config.toml
train_examples = 145000
depths = [3, 6, 3]
kernel_size = 3
grad_clip = 3.0
steps = 25600
epochs = 90.4
Rows from block 8 of a small multi-label image tagger, named by matrix and row number. Rows with one number belong to one channel. Each number is 128 + 32 x the weight over its row's rms, rounded and kept within 0 to 255. All counts start at 0. Numbers have three digits each.
After each channel's rows are labels from the 100 images, of 14848, where the channel reaches its highest value: "responds to" is what is common among them. Only what is clearly more common there than usual is listed. The data: rendered dice on a table. In brackets: how many of the 100.
# sq0: squeeze pointwise conv (model.blocks.8.sq.0.weight, 64x256x1x1), inputs 0-85
# e10: expand pointwise conv (model.blocks.8.e1.0.weight, 128x64x1x1, transposed), outputs 0-127
# e30: expand 3x3 conv (model.blocks.8.e3.0.weight, 128x64x3x3, transposed, each kernel summed), outputs 0-127

sq0.19:107122131057187215121103104108100101112103115225101040110081113104132170110090118158133120129132116083091177134120147112094086072140119103166141128079104112113129062088082142113076146115138091082088128223117120056165084093099079116112108128135099097080105071
e10.19:119062115124071095125125128121126126096138166237099114128126124126167128119107145091080088110106108137127180112098125115083107119128070101118090117161103131127134078179163098131126121118154136084127123240096123116188096114130227118127087102123107100128070164165127123149149114121105138157106127159086128101105215110114084112171132152122130131083069087127099123134064114094094106130128
e30.19:093119081127158114151144169125157118133119162147140153064126102152057142131111107054112121129153126160180117103091176106082185134090168024119077152158120130129108162099124197092162081144149122118184119043145129119139178146175130143126127139116138122150148128110107117085118165151180129124132148119132123117120115102153060141137098080096163120143160146118088091159084124025091154142105
responds to: purple die (66); orange die (42)

sq0.37:119120122123134104116132112124128122120057116130062117131109117133115118124123119090113113128129121122123133128085123110110122122117121126124116127108120119076122109112123113115125124119116122123122110118114122122115123128112109121110120110112128122125133123
e10.37:127101079111145170096115095104123113047094150102173112129226119131163122114112208106141171101155138145099155089145126091130104118111190159144136163105092089130103133168172043100123124125133102116126210110135110124190151112148126115128119222131118087113137149127124140083086153153134154188112049149147125100144102129132151088165115083128175096088153147130117152167153091107146090123124
e30.37:131117147162160135144130125119091131124117135127160141122151143124153093160191104149145124098126113149174132118135138125160136112203144149113155158126060144178165107118122167090229120103106205093138114153151089118159160115174073118128099151194129104169229149118123107150148116123200163114213109133179155153082134172182196126194132121152135150121104149105134123112103132154103089156133
responds to: orange die (98); dice: three (73)

sq0.25:123102126114089114125107101119119127115163121131192100108136150108099096103113127143104095127126109105113102127140132099095097103105125124109117126116119099214128140128105112101122125117106097109091090125119126113094089113126117116097109126119114102103108101
e10.25:133126113141100116141125109100124118126148090103134081081108133129119130136081086125097100115104122115101112099136127136101089097091115104125133108086094115128105115105096107119137132099097123095130125110099128107255129145098102128129120130128081119130096111251130095076191091086103105116080130095178136112099100076098106084114141078113123127117083084142109105104093125107132101134134
e30.25:130106076046125108149097131112149112141141127159135109134078111146050106131089119098101144131140122116130131107114151123085127134022084084124082138119113125071067130102133159116149121111206182141159131091139116119147160132131113118143156122032130112163134120116149165103139183130164125152098170165158144125139148101172000149098131092074105071134125134119160125144123114103123121106128
responds to: dice: three (80)

sq0.36:119182123123110110123092138178081219099134101105112109094104117089097133097171110114128080126128095090120104122132096105087115086168113221113176123121102160093122097121161113162222086115165106167114114121142096119130113085145122126093162113177085164086096085
e10.36:133066119093131132073127114109128119132070118126136124107124136128054124114095095142131121090094098057189083125086122060120104109118106247124122230117107122128105115088172131121111124109122183120112094127095126138167132096151102120126133101129138094124105116138127114118113109104136149045132171104074100137168119182081136128107094126124097099121144153106101145102229103098114140059127
e30.36:132120134139114074142068135113106092069114136107165098094152132101104111091068049124150112112127144078085144089125133090125151127148123162153128109120075131097125100140128172127124081056109103138157113120105131113136154122123143074102131039121139108105094097141141127124140116143130043128079130107129156130109094135088092105055118119138001150115078103127120064133088086126118091110064
responds to: six on top (100); dice: three (67)

sq0.51:117139120110109119125118123093207096179123097072126080119119117124110119093137100164103097128128087222116115126122087096094100224115130097108107127082092142126127116092151110129094168117114090146098095133122127132125097206142084117090145146102203145222120226
e10.51:121063113101148122080117110092120119129073121114087114094076102124062120116190133125129137059170150110087104093084120098105194096120084116118101082116131168127121136078076118093083113096126071163116061106167122118136124086137124123128103096122095139124127120116129108110099110110140147061096053100068122101080112187168117107116094110143052095108143149098148161158117086154125102048106
e30.51:115097132144115089128113104109046123104111120071127130108098138111073044116058117123116147140038082106099102116111136115111104133136118115139131100122095103126141063123123105107132100092087098129153113126098084156077106143134135085109121108136066115133065085126080061133096111132126068101075103084164119127070161160105090069072105099114137116052118101107142115055134087143117127116105
responds to: three on top (86)

sq0.63:118131125107086107127080105124112133121178122119196099082115130081081119081120108132098085127126072109107106131157119055084082107100128131111115127121079095201123116134099100108126120105101076110076102127109100108115080107132121105053107130113106098106081105
e10.63:142134142146120130162127141093135121157146149116137087074093138132128130144099105131120124109127138126133111153153131174107094089092118126129128139115084136128111120103088140129141142101153137094129090126122134119255145177104122127128125128131098132131117110255132126105206128115132110110089150097179136150124120076127126104117151105130099147158106103137150121141109110148163170137127
e30.63:135115102047121119149107143104150105141143126178137120146090108152038101137115101115121143130139127117123138111115153131104124132037080094121097139126120120082093129110135160118170130110228218156150138093154122131170150146132116130145148118064127126174163132110169187115136188125169135154115175179150131108132155113191000164121134106098102080134113153125153138142117114115120134120134
responds to: three on top (79)

sq0.8:122054125111104234116074093107087115141139118092150178070102109067130096095080129097062112126125095124086090124133071128132087122091130120140110123081095101178127091071110115108122096110091127132087076078081082096095091081129077095130119109122078107121067122
e10.8:130121142124112116146127109103126122152129093098137130087086122133171127127092089118195151136113124154098107121117130140071099100094088122133114121101115100127125107100125103129124122097103126092131089100102130082163114166114255129127094121126091102129129090137129143076126090091188122094077097097189133117116255111104185090109141078123109124175101109126135091083102111146096148131122
e30.8:135105096081095115134107140147145130128124139153134159140061125174069133119098124096055186096167112165134124112106122132127180159025085087064108123134142116046045127117129141128116116130170120149151143108138123132139170120121113143135187156036140120148146111139155155085135158124145127120105187137129095141146112100175013122128105102088154063127159129121138130162123101108157144101131
responds to: purple die (100)

sq0.1:128126127181184102121194106120124093130121128197098180195071145194136089161102145134084150128129126117185175135116162128155099119115129110187123127109111095108130074116140099126108166108119155111104087161133115185096096118135115127128105083119128113118193127
e10.1:118101093124101195130119119117112124097127082158094096120127120121072124135109120101179090105117095109127132076117125118075111116099114104117083111128123098127113055144146073130120117080090120086129150153104118092168184097093086115125067153119063109122094175168126170122111189193177105150038088150108123072112076104115177055181123128105137122081092108126112107082110099089097095109112
e30.1:109109117093128111142119080113123130111104100132155133067139115130063114115093112055079129094127134099100110098100124121069157106077153091115105121123130136105100125158121166094179133113099117053133079083127060081121173088180057088117094133071123082100144084114032073096116107126176104087117109099122114089101114089137105109094102135097132122129117128059086095118088096142126075118109
responds to: orange die (69)

sq0.29:124094125100082137115156116090105109137166092124179079150127138158092082117100133119095093130121134127087087125119085102083113130110128100097111125133124112182124122136142104111101100116117101124113096106138136105100110099104132128103119109118103126130156128
e10.29:131177158143119116181134177153147153199144127147169104138151140131167130163127196122121182166140150092124134159144136174099127144173108103122125113164234153126190119136123208151144152151125113093131114137138130131164125184105170134129126128132113128127115143163129217165140177208142102121106130130185131209152153111133114106145139173155117125195117109135171130154109162188133191177133
e30.29:135112164130136103131103197092131080120150102190085138147117110184060113139144088162158130149126114139126132115122115106150168161119142146095147138147151101135154124166135169120149133127184220180096151144158134148168153167104146125151125095135101142190199157081195189121117166138127144133145152201091119069137166168207050141151128162160091126133087155128111165125107093151150169135154
responds to: white die (100)

sq0.57:122153127145185152120021131138148072124120128182091081032092075018141080147129111141174109126130109138156177134135149153117180135098131081180105127078102146069125079094152158115079169106096151150182110162111125145088178148129082118153156103097149155137018138
e10.57:116122098118141107105119094054116138099105103139084162079083114123115124117123099098073088115125110163079173096112125100143126071141152068128073054139051095126089077161149086137116109072109121127124105140118118100156126103100134117126166121120152112119062154155126070140109039034071114140161105139123125112091122146130068149152119136117123116098144142125075108112051082073135107119113
e30.57:107127116122145110128142133119082145149100163074171135065118131120048110135095140108127094101082124101140094082110165128136146142105156105155129129135109175148102082112120155084196126101075146095188082099126070115107118150181136131114103161091098096151128098133104125102125130168197101081097116106175149098086117112104086056103096049088174132106138127129097080079106116035141142110085
responds to: orange die (81)

sq0.26:124118127090111109133082108122107132136181119122204106081132138082100100093117113133114097128124098133089112127156111114105095131102130131103112125119104104229130131124112108109128118120102104120089092118117121093096090102129117116114114139113103109134081131
e10.26:140136158152113092170131119100129137175180125125146111083073143133119127169087095139124159143110143121160135148146136178101099088136106116125132130113092128128118119110077173141142143102130110085130108127106132095255105189077118134130125124130116146131116103216133112116195114104144090107112190107222152145148125047107131125116155121149106153192096092144190097125099120180144147149139
e30.26:122101087054113108139095134106135098132144120165138127135074104145041091134097104111107130127130116114124130103114138115093114138032073089111086129119111110079082123109134161122149113106223197149158130085138122123161137136126122123143156109056122120165135126107161174104128180121161118150101173174153125111133143112172000156099128101081100063136113128130158132135120108104115135112119
responds to: three on top (92); dice: three (66)

sq0.40:125108129111255127121120114140130105178117128181108129125123124128132115150112159090130115127126133121127255119116182122092120117136131133169136127108129122110130125112163102107106228116136102118119122080150144117119121121093111129108112110121140132127128121
e10.40:123108108130110142117124130151119120086098091076100071128101126125099125130138097099114117120109112090120189090117128113112138110099108080118092102105093128128102124190166054124132120084089100104125147069106117078148140086094110122126128126124105059132091255130124119107115114115104095178074092168104123052121137087100117094255113109100141120108108111129107120084098098096117085111127
e30.40:128113074104163133110125084089117139114105119118131135107126135081068113124109126078082128094133133111097150105130157130060143092091151088129057105088117134106085128096119124104172101105113096071118089100121052049090133100160057098118112132090118050111156069120051104093113149058175134109123121098100127118088136086139119134125128096073141123124165130103086126132090132076116079121066
responds to: orange die (100)

sq0.44:140137129083134187133158073120153183137118109129111095156098142159151105089135103137178089131131141133087123125150105104094101132061122187157103128083147015119132085089018170051188127137068094049099100085069129093112100151037088134106011137097150007129159132
e10.44:129107131118042087102128113141129126127108103109135150142142123130135124122137123072113125121140107141147111115105128108061140143111060201131132190102125043127134095092158102133110134137114148134123127105145128109153078110064173121126094106124172119125082107155128141113100134135119064085147125099119127111146181188148119162114120093116123117121023028123139002124192110134116135089123
e30.44:174058125110117121146101118125087118080114145127173102105156156143098081107105123104076097074124097128124100099112083094143186133104129198062140066165069103080097116148122213116180061124135138136165118126090109104120182091198138107111172108099130094125136106147100107117123087163152080083115135110186141147107123111128068086105111154100138127097093093167158113130129066134160122087116
responds to: purple die (79); five on top (60)

sq0.43:130148131117117130125126139143155181152151116142131132127116116126128129107161122138116105130127159170119114123136109122111127168038123183114064131118161164091132115121183123096183136145041124187125131131085159120137123155144116138120166138058157164168124169
e10.43:126081100105178129066118075147109110087076118115105114157112114121081127110152115131119103094145120099118116089087118077118166154125090212126134177127115113127135118092143110105092126148118166162118081119135119121138128067022118124125124094127100107129097124147127113119089106106118023073103139087076111083128113214140116105115094135146087106090183162107135100117199113141111082063112
e30.43:125118124164121082144092104109097106093105122050172105062122139093086102111058106131123108116091104093116108088113137089150131130153116137152123090132077118110131094128121133106139090089064089115166072113105112126086136128138148086105136099134127101126102102146071064110104074135108049099084078082188152135064116145084093054059115114122110146093085088107141079103122075123115109124094
responds to: six on top (100); dice: three (73)

sq0.7:130111127212109192120165109104112150113128137067131097161170147161161173121111113123059133128128102115217102122118146083143101116112115140185117126089116146156124183095124109101152070110113078136103138091100120216170099107153101114087120146132103118107162115
e10.7:116115105124108230145117090104103122089103149105120154112112105121162124119121103096093095100132093140116081094116127118113121117093138119122071119098173087126072184097091128121098127080157114094129133096125119068164220106123186116126103152113055134120159106182126149073108143150087110115038092080124118097083185122127081059123132102064120124083115109133126115091122091121066116108127
e30.7:100064109082077124150093115137104136098108120079136108106115120131080129088092141060065129086146137108103087104097091141096138119075107095072100101127104127073102101145121197071125125130129095148132095096101100113120172093092084082114114123085119101098156073146077089093121100104123112072107110063125087131071076094112084066105089128110128114111132105090107068141105061161149131117104
responds to: teal die (100)

sq0.4:113004127112145103127111117034104120187123109111146109113126140113108126104087104108121104125130063255112148126133111109113122255121136119129118129113090115150124125125118105118116112096121101116126111109131131125126127104125114104108117147118104113255112255
e10.4:128123138109120124097126093076129134157108137122107123074114111128087126132255158109122148079094121115096124128117129118126255081131115114117115111133128127128148139130085151125106129052134084200123080118103125043151125106134107126127123123126135137128130132130128122130113127127130134118123105133119130132095126173098133141132093121148097121153114117107175125140128115186097151092116
e30.4:113112102154103090116118118158042133129118124126117155067089147153118050134078134088106170126047061120099109059113130103110128139126135113127148092144124024139131106132123114089142107027114101133114152125101073129094103152145115076110153124119106114140083100100110108098098111138130075115093146118170130149104179147110084105080109094097148102042130100110180146083132103152126141118104
responds to: three on top (100)

sq0.48:129121127087114107129226108106122136158115099167124094227171167231147111173123135148097131131127132121088129134123141127125183122137122127125125127195136122110127179192143131117130145113138146113184151160148144098114180117101199128127121119130126114129228129
e10.48:117148085127112088095118082093113122073127081145094054094140111116095125122115146100091082101111077095126096118132127108153107109095147111122081116151162097125103143105086137122109115085083131086123154133116114081166075100093101110127171160113078047106134138174118211148094211203085099116087104116095124144103101133111091056142120164076137078076122118119123099080123097106085111139114
e30.48:136083105066092095111096114136118115082102070111109141061107135157112109104093137122074093088096120094118092121084058118117106111088087104082143083119134129062071119133120188092144137128085109091111096110088111076128159070091104100098084105075104096113146144131094077111112106125134099105110052098105105067088100093133125097099117134101114091131103067081098085126114072155151092135120
responds to: white die (100)